{
  "model": "sound classifier",
  "dataset": "single notes of 20 synthesised instruments",
  "train_examples": 78125,
  "targets": ["pitch class"],
  "arch": "xception",
  "widths": [128, 256, 512],
  "mixing": "cutmix",
  "residual_init": "zero_last",
  "lr": 0.0033,
  "ema_decay": 0.995,
  "lr_schedule": "step"
}
Rows from block 4, named by matrix and row number. Each number is 128 + 24 x the weight over its row's rms, rounded and kept within 0 to 255. All counts start at 0. Numbers have three digits each. After the name is the row's rms in percent of the matrix's.
# convs2: second depthwise 3x3 conv (model.blocks.4.convs.2.weight, 128x1x3x3), a 3x3 kernel
convs2.0 090:115125113149143113084091153
convs2.1 111:114157110162125122100164150
convs2.2 087:141175115131145091144102135
convs2.3 103:131124110139110127184163129
convs2.4 072:135107114121108121179142094
convs2.5 128:171156136132133145111097098
convs2.6 093:157125162112116157102107099
convs2.7 101:109143124142145140108083089
convs2.8 087:146134144172140159138092140
convs2.9 130:099132110074115119106111125
convs2.10 113:171143157103157119115130150
convs2.11 100:143108103090083118117139142
convs2.12 079:141139100165156158098120118
convs2.13 066:116146092101178128123114127
convs2.14 068:126147140100097133080124104
convs2.15 087:088150151141159124152143152
convs2.16 106:112081104148106156115116116
convs2.17 091:114087125134105139130148081
convs2.18 090:106091145146091099120141110
convs2.19 048:129098128153110093107168138
convs2.20 069:114104116067125134118111122
convs2.21 083:139133135141140075150106157
convs2.22 084:167147157140136092122111102
convs2.23 098:107127132165154171156127130
convs2.24 120:131161141141173115162149135
convs2.25 120:085095109128116145143158146
convs2.26 086:174145158122145121090136131
convs2.27 113:136142132152171113173140134
convs2.28 095:107115143139181128096121109
convs2.29 076:144129161114137151146149176
convs2.30 109:146139125179136144120127170
convs2.31 130:154098132137177124109137103
convs2.32 094:110114143130085167105121151
convs2.33 108:124149168110139135097165143
convs2.34 094:154124138108101102162124165
convs2.35 129:149100117149179120105126116
convs2.36 086:108108102145112149099094102
convs2.37 117:105110105088111091120109117
convs2.38 121:143118132118081149130082135
convs2.39 098:165160162138119121162119140
convs2.40 092:104086154119163104114121124
convs2.41 115:107118084124149137173136137
convs2.42 079:095101119108160163125103127
convs2.43 083:129101104099122118150082110
convs2.44 100:151136156091120101143147160
convs2.45 088:135153158098109138087142111
convs2.46 100:095122104158144168111142110
convs2.47 128:131114115081096157124133154
convs2.48 137:112145151129149156107150173
convs2.49 132:125099133141183134123105104
convs2.50 106:096118094138125092129145163
convs2.51 076:151095094128169128129153116
convs2.52 111:090126124157107132172123106
convs2.53 105:153123148143112185125109123
convs2.54 088:123144123124148095085133090
convs2.55 102:135114090129136134151077144
convs2.56 112:163087115122142140155142156
convs2.57 089:129126138064115119145110138
convs2.58 120:087107111111091119128100114
convs2.59 075:110127114149133140177137168
convs2.60 119:101130128175106161109123113
convs2.61 117:110127162147150111142085105
convs2.62 128:079120095121129126145163140
convs2.63 084:120124111151182162126131141
convs2.64 060:123121138123181138164108149
convs2.65 094:138148149119086097121154155
convs2.66 085:110108159131156153110086130
convs2.67 088:116178127143154164125125109
convs2.68 109:147134128096079110160130123
convs2.69 101:101095126152151086138132109
convs2.70 103:134105126127100101148116077
convs2.71 067:143179134133085122130139110
convs2.72 075:160170114133086122127134110
convs2.73 101:163126117149135093088139108
convs2.74 087:167148106156159114118107111
convs2.75 119:154136098139104099140170138
convs2.76 115:154140144177132146130158150
convs2.77 120:155167153162154116131112134
convs2.78 085:152146124159141097166154131
convs2.79 092:123145157090085143111117122
convs2.80 123:158107151086157126139153128
convs2.81 066:118096124123066124122131135
convs2.82 100:080116119145157141108109104
convs2.83 115:149135165155174137127136108
convs2.84 068:120118112173094120108116097
convs2.85 075:148147149131079103155140135
convs2.86 076:104122156113087152111113100
convs2.87 079:121145142080135131131161163
convs2.88 087:093096117119127147106096158
convs2.89 111:080094107137102129145114126
convs2.90 134:133125103115146097173143156
convs2.91 077:089132102127116157164154127
convs2.92 068:147108160155126136151148168
convs2.93 137:129136124137165083106160139
convs2.94 096:097121106136070132142121129
convs2.95 099:105111125141142120121105070
convs2.96 106:164148134162144149150161131
convs2.97 091:128137157134094161113102160
convs2.98 127:113116126135147154109089085
convs2.99 075:156107124134154117150149081
convs2.100 102:148122148168162159131117151
convs2.101 105:146135146103106082098146124
convs2.102 109:166139085101121140150146127
convs2.103 092:133126154073124105129125158
convs2.104 123:089134157125160150107123099
convs2.105 071:096117117155102164144122158
convs2.106 113:123136144160172142101104108
convs2.107 087:123113135107123111166134180
convs2.108 109:143147131138095092151147093
convs2.109 096:157117167143147151099102119
convs2.110 079:091126108170156134127103112
convs2.111 156:159134108174121103159132118
convs2.112 113:122104135097091102144162138
convs2.113 069:140157135093097130152154155
convs2.114 126:090093118134174126112132127
convs2.115 112:121148106148173153117100112
convs2.116 118:141159180129138139119107102
convs2.117 063:138129160124156103109176127
convs2.118 073:146121089100119089117145106
convs2.119 088:087104114163144129133162119
convs2.120 101:111094160144165144101117132
convs2.121 089:076124093116116110123151132
convs2.122 103:094110098107151134107091122
convs2.123 109:109134125186137126105102139
convs2.124 095:095118116132124169104160104
convs2.125 088:140134125135162129160108177
convs2.126 089:089110149151134149164115147
convs2.127 097:109122105142188131143132116